config.toml
dataset = "abstract colour fields from 500 small random pattern networks"
blocks_per_level = 2
optimizer = "soap"
shampoo_beta = 0.95
eps = 1e-08
merge_dims = false
final_lr_fraction = 0.01
Rows from block 2, named by matrix and row number. Rows with one number belong to one channel. Each number is 128 + 24 x the weight over the matrix's rms, rounded and kept within 0 to 255. All counts start at 0. Numbers have three digits each.
# convs0: first 3x3 conv (model.enc.1.0.convs.0.weight, 128x128x3x3), inputs 40-49, a 3x3 kernel for each
# convs1: second 3x3 conv (model.enc.1.0.convs.1.weight, 128x128x3x3, transposed), outputs 40-49, a 3x3 kernel for each
convs0.0:150144085142146161136138146162141187144140091127103121131138148090069124084122085082134127161161136130115129148123120082106131153145110140147211139144156120109145149104203145110093100127145128175111106125145142147120082115116130158132111104150101139128169093114125119131
convs1.0:139112130103122129126128105132158130124133130126153149128112110123146140133152126140125115119090114152147090129133175138138144152142159134176154113110146103145123137137143129108148131127141132112087162131127150145118095123126127127098184124144154124107091107104119116152
convs0.1:130147080146112156132115205093135119143106108144156172123148127104166129113114139118095134134130165039158100153136133110084092113133170135133149110137110160149138090104148163121106147110121107156142129104133130146145159147105138107119150107107126113101129138108145141112
convs1.1:108126175100145109120107127108169121120110131136152149113177158129163119176122161143127229096131136101141116069137163145098122103129100132147133119109153083156108157154085107123165130101098099127169175132122113150139130143153106111108140136107130111105129174146122128077
convs0.2:107120094125171167134137124139149129138115115120118107105120101118117154138100075121165111167111168129117124126112140083127135113092103121123159126103153152098115124090135131147100167112141110132128081151075107073129129117116124124133095107132150098131122148136140146103
convs1.2:093134134155117108123145144160155118142150138127134131158125134110120134126109143119141125112124137164140156090138167105117145161084111165104100144104179124129123049165089137132160166122096098050139086144140096150158099129156154117141170147131118104081110164139115129118
convs0.3:123144103123147162164120142173097165132143149146178072162137121092117154121143113129126104154076136140131135177148140125145142125092129151120141086133118181117126144123160140123118121156135095161152100130142130099144100110109140121139111166175150082108123114107136163173
convs1.3:142157117161141135105135116125119147115101131164166166131108136125154156121123113160141155149123087088097116145153110135114117115146130116150136154117141121139130132133151172139151121100136151128159114113123105123168117128108097108181132186172104092101142088116104118125
convs0.4:113155126133115103149143137150152094127138142109140128111122118120079104126094121104093128086152142142127105124125146110179147108093129173153138152115149117123116175162159081149155133144142128137141138137131142135120128086090141117161094122108125092126135156116143192124
convs1.4:156136159201147183135150127120090136092130124122096097114153087127148103132106126135156120141134172147136096136115165127114142131091123094120113105107095135106085082088206142116142141106121190136084160131148143129121107134111080146155114120145136137105122117134151146144
convs0.5:142118150109115113120107167132118120126137126121113155126143139119175140101103161122128108137121085135107145145160117160158082141098125143158159158127123116133148119092125134158089108146125110149116128117157072152152091087087120114112085153144148130126122132145151154113
convs1.5:126104122133120124109120135114113131137127131123151139131120132083110118133133135126102097136102150160123127091135149115119150130123149148131138147142109123117101120108153116088082126162145138105141111123129184128138094122137133136127102138157135168132097123121160120143
convs0.6:149156146108107149140176117113129129154099110122125090173143106111125148153149136150131117111121155099143130163116101168180118129151112141161104144161123132161144150129116118141110120116080140113121118169129151117149120186086124143155165155165106088143114103071139094124
convs1.6:114096138113158112111145107133139151157128106142141147122068138110105138106145100136131127131151099117124151140114109112092095096103052128149141144136141108118125103127108157123098133135128111157133115134155112117121129097073130100174117138100106192115121132166094151111
convs0.79:146154085130125137105114151145114125107109096130118156163182159121120159113133161114113132105153159118171137132140109137154075150141120157174124135142145109136166119106107115098129108092127112110139115143139117115133152104090137108098109133103165111143131137128115115106
convs1.79:134113110109116128155180139134135090116097134108130139145128159101162143111146145107121084119120120120125119158105163169168134125135113137123139153110136135111140148182096132129093121113098148092102137143130133099148141141130127117149077092142133133142139116165104144115
convs0.80:125097126096122109107141100082103139101111129164151119115134105116133102147120139071126139097124135159147115118078091096114077161143122161101127097185172121100132128135145132110105137128104161103085146186106131118080141134117147135127139079152106138102119125110097138135
convs1.80:151161151132140110136115130101149116153156116138113166079128117120080137121137120129150096109147119141139157117135095163121117088106108154128119114125178132134125131136118111133125111125109111116122096115089149123136133149141121110128113082127083102096135118136129134101
convs0.81:152118078169108138197170128104106120122113147122073092168138098134122153099146125089121117142136160150126113150137141133187115139170072118095139110116131119106160136132120130158111096125119137109160167177098153146081154111104140120102123155127165089109124144112146112098
convs1.81:101126121160174095104143171162136093114153098117147110127123158100142110142142113131150098080102137181133170138129104121130159115155114099115092120117110148148087183092109123128114157158110115118102119093082106147093115114136164125104167168140133142125124133115143143119
convs0.82:134150110145119123109131113115145122110113113095144130133138119088138115113161087167137133153128122146101159134094137148125098139108153114118128125115079129157090135108173154111105125124131123143132160140091073140100177113096156155103181113131109110098110127149104132104
convs1.82:177112160094122146133125158118088125111145155122133126150092113108164132123102129140133092157115149111121106117143116101093106097137117149116144122142134134117137101143100147117089148129151141133132114127111134118155147155146096133146138150097156091159095123113091128120
convs0.83:116156125113157157148157151119129111176143121143120106109113136113112115167145106140160129128127154156089124136138133138104130126098127110141123144086124068106118132137129157176118195197161134153146147072108160141120128122177097068198138124100124142174117132148115103116
convs1.83:100153148157092110144085105135113099129110121125139112160201130182197139128110145099153129088106106155120128115092124102135162091105119107160149109113141079141124092115105152077126127136118155126133146161142126158116143112134120120146159166152148108149135115133104130127
convs0.84:086118113144112130132148112144150113154142106133138126134139117103140097092151085141106108139144145126098114121095162094175107145135139119115116146105110128126115104133084122077146117075132111119094127123162117110138092144135125124095103143102145078155130128139115134091
convs1.84:149139097155146084117117135124122132179139124101111132138114146133153120101154155124122128149130104144124098106147142127133115126138120140112134134155134132132165121122137145112104138111110126104132125178124165105125110096142126108124103117101123144117156156146148124109
convs0.85:123109130129143115171123099127118120135131136192130143151132124145108162127123095085082121158125096115114126126130116117132126098120125126107084095113132104113119136120143162135112135090128123138130105125134086125116115123088086104118099137111133141158096113146105159101
convs1.85:165142121114138116117107099155088141111145124128137125154122119136154111136118117140113128164117077106149124116140102166128155141137111129103156140125124132131105109146120107141108126138136155140115150139144167113137104134126138126110141149107137125137123161144123073119
convs0.86:181156121121103124142139228149109148118135129152152160142146138176117101102121123117181133121117146141100115115053162108180144121182204127132121134123131099114167122107099128132095168131151136138114141120117143141142144137091127094121150148120185128141115126119132103133
convs1.86:097140085107148111138141099145127162148126143179148148128123192130156148160177138133110091110144103146075094132077133097083157086131107085114118123105110094110101088094111125084131131110109064123139145095083106146122178139124133158140112105102108154091170139131144098115
convs0.87:133118133121122145110110121149130058102152106123143126152127114156157131151162138155121135114113131127109066142122140154136131145088155155109139141139078160108125147110131143142150094092099112139123148120156138125150118105138136091109108128096142141168125152113125150154
convs1.87:093124133116105126114097129143123088142118158113150156049098137113174117117126104152131125132132124122131128102109135130103132140152119097115117104132127129110113130144199157157136135107153099126151119132123146137110160124142133121149110133166160139148090136109140135140
convs0.88:162092066129142137109130120125117105117100108119107093132154061063112156113072120139123173124116128143152094140130127141159096114164113087113107099113108098125145135145126101176119131123141105181116148105156166145140103128158109186117127133121125106129121142109134130062
convs1.88:149131127111132140159126148145082133095139145113173162108085121138144131182175095105101137137121141053099147127095112177103116154135099111137114141137151153157150130128096118126120104149105142136101102196115178087140094085183151152143153142080152118113158126128115136151
convs0.89:142191152137126157112130101136127064163168162121105151118104066140140112124122125123134109119127132143151105095125124153123148118144137128127153129101101129135157105171154107111125148128130145139096134150145082098094163114145111174090070146137150110210155133080070128111
convs1.89:120157102133120171156155110127098150134091112163143172125130141136125116134149124133129126143119144136120131152136111110108117166140126114124124128138139120165126123097119166131169145112159128142146135122098132108103137122161145125152109174085130112158098087113091110129
convs0.90:075144144146120132111108109163131124151134159183177112128097152131137101081115133086113153143072112149137097108156148118077102179134153124139134130121112164132099138108125084123115157119107145106135138125062163123174086120174099090120117104101138150146106134141129158156
convs1.90:096102125118142090114166129131101116152116135122117097109123103117125119137136108131108102097139177063112130123144079112131134107084160147139124142137120121113093132120150090136111132161131107137154111127134109137141158136129137202138077117111137131084155125159131130132
convs0.91:112153138098133129144147163118079123128109190132089166095148154126114109067110113133118122137127158092098068132162120134127094118095138155108098172155125161123154133097103110126142173121141076081149112134160174134146119136155170160114109067155071129131115088124118101164
convs1.91:139115133113123167143125099157165130108136129133143139153126114160123131156154142119131150106098118097112147112157100130097116143107162135162151086143144132134096088097120140156148118134112122095108127130165127184133138114166105126114106178130114178100104103099121149139
convs0.92:155147110153118183107124137104098140109102180137100115114125104102124105113132112125165143157147145120078091098111133140150178146096121133118111119148118139143089093099156151148151182111099102168125141136108079107186141148145106092088126131118097104106142090121117131126
convs1.92:145187135124095158145164123084111105110139142118108143149145084128109151183110107117144099074131131122141148136111092109125104156146158130163081138118078131153069104164103148142108117113172126167186195139090166148171155148141125169169141149129132144138141144113130128151
convs0.93:101192155103146150109136087157144142157124121136153132062093157116092073145134091121128113131149085151130109116172136118106112117109140122127105128146104103105118141157119144143169069128134140145104127145131147108092118089147138135148093102104133120151124134105091148148
convs1.93:114146159144125144138133175151155145130164103148165162159148115142149152092123149168168156142164137153126160102164148158148164124101123153122128156156119142145084103137136149126173112135134153095108104117143153158100110186139114097122153120147135139137090158147138201103
convs0.94:130101148158183112158147097128137159140117123130145115141140128141098142088074094063138154107124077110144177076093130113110175138139149136115137149101137124150135113171173092104136103126134095149128148117118172145139101106110132126113132130159180116140153130129096120109
convs1.94:164134103100080158108092137144162135105140142136116128117118120118128066156136122082075127102123140144070150132124129130143114080112119152127110088139103116158121096103120134122142108116124156117148195153109091134147142137098132162115193105084125154149121154134112169093
convs0.95:148144159141170135095151145115099134113144127105119164151098103155123050148110133156156125159129127131164097135103120119117151149144128090121098127104132094093140132117143148157177092096112129151123132100132101083123151122106094114100086175101100099146163135128138158143
convs1.95:134102111126108136135103136082075089124105113110131094138163128151145139146130104098149125121143094154113163158106138108121119102110097141127142125139098128167158190168150090134156131097100139151106167132100142134139143062156126088088110146160142113112139103151140176144
convs0.96:147125154126148125112130108109151144115122154119140127095127111145120124108128160105132111167111147121125161153158141111146137144162106134121131118112136109128128161202156123147122074127133151168121133149150091115139134127130160131105109141109165108135140140135133140081
convs1.96:115102109109121126124126150102137123133088126120145123168146107184180139146140132144094137137115106155134140128152151112160119155131118086082132119079142127103094116107101150104154151128108165160093117143144132150127163108139080131064111118151098155124121110107098103130
convs0.97:151091128095151105121152087168123154140107118157138136143158112147107080100104125131102105117098147128145155125153133156152161079147148091108103142162116136143162139125115107101158087133151140172118110105176141119103175107094149114113147106091147098106103169101110169137
convs1.97:108119069142098138114109099088135133150142109149118114088105118141168096085079121123168134164150172118151111094130126088154121083138092157117157130154144116089129115134129109122150107130191148109135083163219147126113136097127126101138115102119118139147154114165150128133
convs0.98:079161174093120134125130163130125125136118109134162131134189113159095148101200115121125080159107124098118158133115128153159152148104158178138130177103095120094104132175099157114107084141215133147111154141135138085162130114128119137139159135102122088151122138118086123137
convs1.98:117096107143134101129106148109131121119138103132099123115134134095150151150072163101113119130139138120153141164137168131100143156114124119145150214094094112137118055089167108094130106136095089158095138125152150089115134119136115138104152112143143139127125126129130114123
convs0.99:114086136088120148127154137107116149142154128140136138159126124136091133113135110161113140110153133148146122114170113126127149142087137139159148138146146132151132160116098086105096113102131130178173140100131136095145101109134138147139108156097106102145099117110126117085
convs1.99:131119113110142079126156125115138122157092107106210132109132125121123125118108122137109152088122172078167120149141112120074094123133150164119156151128111111127153110111086123132135129126115116140146134144151096096095110153179145127125171145151101169130152117171124150122
convs0.100:146180151123140115130142110121093122118106149129116153122117094137102129138160124140136128114136154113133107128137120150125127107140121101099072145137152140134163115117156156083087160115065117091125138083108142119107131104107110144134177072132147111097119135087125121136
convs1.100:128136136159132145172119157142078108116152124105106087144139156106169170136142119162136124144155174154127147125135129120129135150163142056112156087118123147140157124109144168150134126111151150131094100132082134102110127144101119136148172108093116135173058120125086122103
convs0.101:174137090131115157068093116143149128149146161109157138129099136081156136109155130082147157154158058136120141119124128137095134111145147126129155123100131151119157112099137121133149138130138115142109156125141137139110086121117149130122107094116134142116160087104144131145
convs1.101:174156124136115153116101183121116149115142113140120113124128163134129091103149119125093126154100115127093118119090133145132090127137118108127142104116114123125153176149118133134172132121125115131133156115133156117142155155149138121137077105126108140113116153153149115168
convs0.102:087123144151118098133154105182197186186132155116136150133130147145150122131138127123121136123102118121162089093138090131082160104133109127103124123129109111133101130133115131112087117125147127157138164121135142183164126134098135133118135144115087100057169119153143112099
convs1.102:091103131122155141132113126193151139146140140132120146078115103085108131107127104104131129128116117123166101097107131111095139116131126161123137164116130144115102104115123100159139094116127138158117133124098138094113158082102129099066169093131124144118138094151130103105
convs0.103:101117161147123132108107101111134153141110119124131120126110133132131111118102107102144133157119136058091152100130111181118136157144097131149110109119156094151174115125113110127145068123155100139109104084140127150093108129138158166142106164130115079143149155114097131134
convs1.103:124163102120146106123111130074132164104117119106131141152165146158137128143138118117154118121134108144161128126118123134149106165121110136135173130184136158157152143161132146086175153126129147103145104126172095125097091119103146065091135141080126137167115133098124120102
convs0.104:125116092117132140168107073140102109089045114136101091124150130126137133135120142092161140175094162103153111157104119123148142133084114135138117115168151134142116093129150177136073170106116175103144142127106108128122124100153182115096122122126087126133109132130125105133
convs1.104:109109133111116122108138100135121058124091102113111122087112095116119148124157164171115148129131174102130160147169121154121142084112144137120105086114153117097114124148150157121090103138130175139165117109174100161114126130122097128116106118143155130120152158155141110135
convs0.105:168102122130153123102131140140141145123171180070113157140106125137123106151132108136097117110148133104182085104135190165104108116154134102101139137152135110107098101140144125171129087121181112132156155145117124128125118164155113154151128137102119123123158146149126121149
convs1.105:133138124095091134103117145122132134128142115154140123132095080186126115133183148185140110097110117172135086089123139166118134115126146116089147115148097151144133077114144110129106133157159125106126142114078118153119160131125099105155129137135118123072144154124139101108
convs0.106:165126157126133126099138117117124172102097113167124115160164091136123123081073146106131142126112091155114128121127102157163138105101144137109099132143132136141117141160145156087183149195142121130151161145135159144145099125116136125124127122147162101145151138147135177145
convs1.106:165137132135120133107103130118136105155140148152143108109164109124128136149134113169136114135137163112083119115129162143132105085130165126138159106144170116145103120130174142138188115162069169101098095094120133156107126144165158153099107123161114142139116124123122188140
convs0.107:179223125189124144129140116165142153128133124108098120104112084102099133075149128126123125203074092135153125112129145162130050184179121125082083090134185119120115153126169147095119125106157115139159095118131158107160103149091150115095081135115118160139117076141154137130
convs1.107:148173169127121126099094127071142109158114119115117129118111105133132101107128151162100145117124144076122119076059117140126103125079087146114146076117132137119099084126080175134113140120160130103156123134137125119115152114164144120097159075193128138123182164128101111119
convs0.108:102080129135183157112129102140136132134097092122140168172138122148153136137142123104103097122106111144139095131113092134085124154126109089136125083135129104143129135154139150142182153159141137154118115145162140137163156115130142176115115136127130128125159133103096104094
convs1.108:125121148130132156144149104124123128137129115131097124146131140143163090189092173143142125142123110181123117096118131091124115125125113173138150135102157140146158151141149152086126140099098134119110137114107141097139115136145126124103129083079140135111134134093090128084
convs0.109:070088131153156176164173090157145125138140132121145055143122093174133105128125149154135138118105127156131121121084098141087121151137130140114103089150146115124121094125080154173107132122107166140083157137114149202095115174129112132134174123076110129110113099094112080083
convs1.109:184112130104156150152142136138110118123102122131099126186126170157121153141128105159125135127154137102184139111129136104141117084131135135112127133117125110130101143137152126077127188116123145142105121127124157121109082119113103139151130093129134157134108145102169113105
convs0.110:093114134154153120091123139163119153109175116089141118154151105125128132108115167108099142134155141190088146155122152144157094148181074127099116127127153124151111126109168142119163150149123110159122146153154128136074085131119177125114140111096147135166065136175105141107
convs1.110:129138147157122136170151153126088128115123122116104112158106123144141144137127145132097136110100132103127145126131146129157083098140151165090143140139143089108144197108116140121132150131150126073114111142120114112092132134132129140154085187157114130141138137136099126122
convs0.111:130142106154160165161109138145131176089096181140127145135179096154175160099132161106099115147149106146145109118121107135121103125142113170121072134112113146125095088121132098112119108116146182145113145166132127182166145106122107153167164143166092081122109116170105157162
convs1.111:119113067126108097134130104133072138107103165124121161123096168110099133130087095103120170137101105145148125167111163159138079131108146166121131131137135147159150149129149127122164144134134141144115117124181118092106087161113121137131150162202129173175146132182136131172
convs0.112:115105126152105104125159151104135128123106159130152148138137159112104095137086139158088108133124131149131107145096167106124139115089106126114124147112126129093115153140086125163137104123160094150107151136105114146177116137118086142132120128162124150131097107153147107113
convs1.112:108144110109123156130096111108089107111141115090112113169163114129099145096118131130144158056130162101135125113121107127151161112104143135139141130152142170147149092152128113138127149164140148134118125131137114099129150154119170156142126142158118157116149091133118117119
convs0.113:118134204128151231159177156105136100132107112103149152117125148132137083158116118107096137100132127125147117074075084088105145092110130121109074138120128119125118163138109138134167087153099125142117089081092146152057108113137126124127117121073151154154151145089157097128
convs1.113:160161167099133102126154107121093104098119076123100126150117112116112113113111112095147112130128145131105113097102105128123158161129148106154125087095097113112104147082119142154135110156104161106150161120120107131116159154126186187133161137167146159096148114143109124122
convs0.114:072142114109143156181207147113143134159139126159129124132149099127149096131144123107102132113152136126126137108143099124151107128126135099130132100108119082096146125113159127121144179136165122158130126126174084118164122097124163094143129123142072119105127111086185170136
convs1.114:142098134191116172139154126134152141151133157145150128175129100155114101113067141168125127129112134117123137146148109149132107113103162119122143142116112128116121087108145123104124137104110166097128084129110132147117137143151110126098172136095127086123169135111113131120
convs0.115:088118151112147209098163117122150167115130109096148119120155065121122122133114116129084129151120116132132140171109122136158090113117105161096099095116121103126130086154138126141143135106153141146100144116121138146135110133106116088122104134100125170144111160127084124122
convs1.115:152107110097113140165122120130168152125127112099135118119117106123116112095113085132100116098151124120159130136152133149127136134114123148095169175126132149117121101108121138093118140108141100135132147132108128125089169121158124122131129133111133127122104127144107080143
convs0.116:119116108064146154103153110147105163125152117126137159151125160102140176113105126121117082095120117107146173146157092156115149119122095137154103136139137126137124146116143118134116108112164109158129088158159098164136121145124137141157097125157121131149151104098094124135
convs1.116:167143164128136137143127123121115130137089143127120123160157126148166136112140152085119127109153133115099117092128169103148154143110140111086131104118141132121139088139152110124145144133120143130108121131157108113176117112123119135102111096124153116157120143110105131089
convs0.117:122113128156099135124149100099143159118097128130115114105110124131136150155122125131103083145124123080089164087155172144080154132159150162151105155132114155133193106182081086083134142087119077159079145161175121125134075119123090137135109072143155132131107103090112098128
convs1.117:129140140111135142122114115112154110125075116138100138186136109144158156121137133092161130111083104122099100127164108054138135133100133125151124133094136145129102157134107086144167126142137171118141118168119169155166110150141131141104170147111113143164146121137136115133
convs0.118:102139130089105143110140114160156111151131143143123128145134116157126119116105116083129119140152154152115111094116081151172137120140098113085114150148155153143119160139077138136158097128145105154151131121155120140110089129094126117117112122129137118150134093125120102144
convs1.118:096098121124151130104127162140156136099131115101108106139128141144156131099124119122100134084112145168144152152128114141087164156132115137175194150131108126137122106129176108103123115146117163104182106100065108156154107130132122068132170121164109136107142116127153119108
convs0.119:146119114092156099100118121110132120147154139082147130110121137118130122128124122115081142092102152168122199101113116113111120088103097106107134112083122101132143151128144109147111130145153114136137175156135173127160144164153137131140120145158110165137155148127204182160
convs1.119:092141154083122130112112173112142129122123099082122136158112112130128163111170126093080114181134128099134085092165094112131116140091125154114121119139168165104144092110091100130143133138124114137148140084110099149147141126116169075113151157136145178139133153095096093122
convs0.120:157132110128088170124173116153137116150126136143133141123142121138165148129117093086132113101129111097114137117108140117127129148088116108097135101103104143153104121129113169107115139126116102145117139080126126124109101130132133095099098133122153125162122127149118077139
convs1.120:133110124128172120121131115115138137155126120089124126147131166148093156111146130090110145169134147119130139152127143147127149118123148119114149124166134134132141131104134120139114131136117117138117146146112132119184128116142145175147145149153094154128110135110106170132
convs0.121:108136178152148100078089103165119114150157158143108097142136112141129119111109104124137123159155119146167176095107139085123150122151135104091096134115151158101131125207107072127118116112106124169104163128110117140116126094092115145145131050132161120094178144134131107141
convs1.121:123147175129100123142113140112142137086078117134143108075073125138183124096109142085089156153116134109134183144103133152106117137116116155107097112132105125145145114119119132146155149111139124126102128124132148152119079147100140139146136146103153155129114184112169143129
convs0.122:136127156139145121167150077131169136118148136102167151111130137118119100144135108176139143161094115125128084125090144085149113124152153123146155140127152129101111133181108132117181110101115135138168116099132137150146115114154136122136134111093161133166127118097118127127
convs1.122:139126130116133131129150159135096119150112099116112124139129130160110186138142113166155102088099108121118115097091055089114161158123084131142131116109127114103112137162143110144106135095119126147149162173134134115143121110142131127125121140131134190136129143125129154114
convs0.123:126111092124130112163125154170097147164151132157164163161077116107134112107106098126110129124174101141116125102131117140126131107128162116153176128115114139129130154107129115112100090088125126114108119111129154106106141122127111120159083145141122140127117114146120138166
convs1.123:106109104149140153150154167110121115125143111141114124136073138090173111155110141162137127148141159121088151113119165138125143119136101132124144131123103089139131108116126101116176096117098169124113163136178104098111154130137157100141115123155126129147111101131103093120
convs0.124:160137120107106123123114113129132162122153105129135114125112148154122171120171119129120157161141100107143143118192129163101121158108120090131168100114120159130092172145092125110135139103093144113130145126109161140095133157158158146160127114101096099114159147153136122104
convs1.124:098111140116125137146127121156120106154128157143113141109122124123149121145153096136144118101182084081146122098114098074096097099082135130080129127093117085131094159134093147158137115126109160141084156104094146146087147100163105130142080130151176112158120141109132130084
convs0.125:163144142134113144141115091126118150155135129142096155122108136136126121130152088167154136070125107158099175135147125142096163064053185105128132116128111145101139135123147136139148120123136111169115126134168098109122117114140114108101141109156101110141087134199188127123
convs1.125:123137146146132147172145158133134110150117111094112118121168142128158107090133134115118123114095129085125144074120108100117073114114149111117109108103111126146140101116131125120149096105128178130133146087101185133176114142088152127119150163153137113182103133126136129153
convs0.126:142159153075069164103144200108123136127136168138136143119172155113134120109129143102142092109127123169127141121122113116130182120160144127106115159125119109105093145105119132108146083128153132086169117154167150112142154109134130157144123154148083105129146124143133179109
convs1.126:111142134137137159133069086099096122100140160145172162137157133129164104168138159120153135122194153172118113125068145120137171178134157103142125103103091109121127140132128136115087106143122126108105153103141142183123170113180139160131129159090139132095132103101163147151
convs0.127:117114121123098135126140132168149127158116118109120127107073096112143078139112128126158136111141130073123136084118154135095102177119102149083108105109102161119107145119131084106158110131092144139140141120146135094122200149118097123127126096113122147138185135133124136085
convs1.127:165143138124162123114129126127128114121127078118141079139135149130145113121116109110147119150117174192142115118118102148145099104151093140151106107109145118145131127127109098143112102174122127121111106107124136092111135113156144125117107135103121117132135143095105114119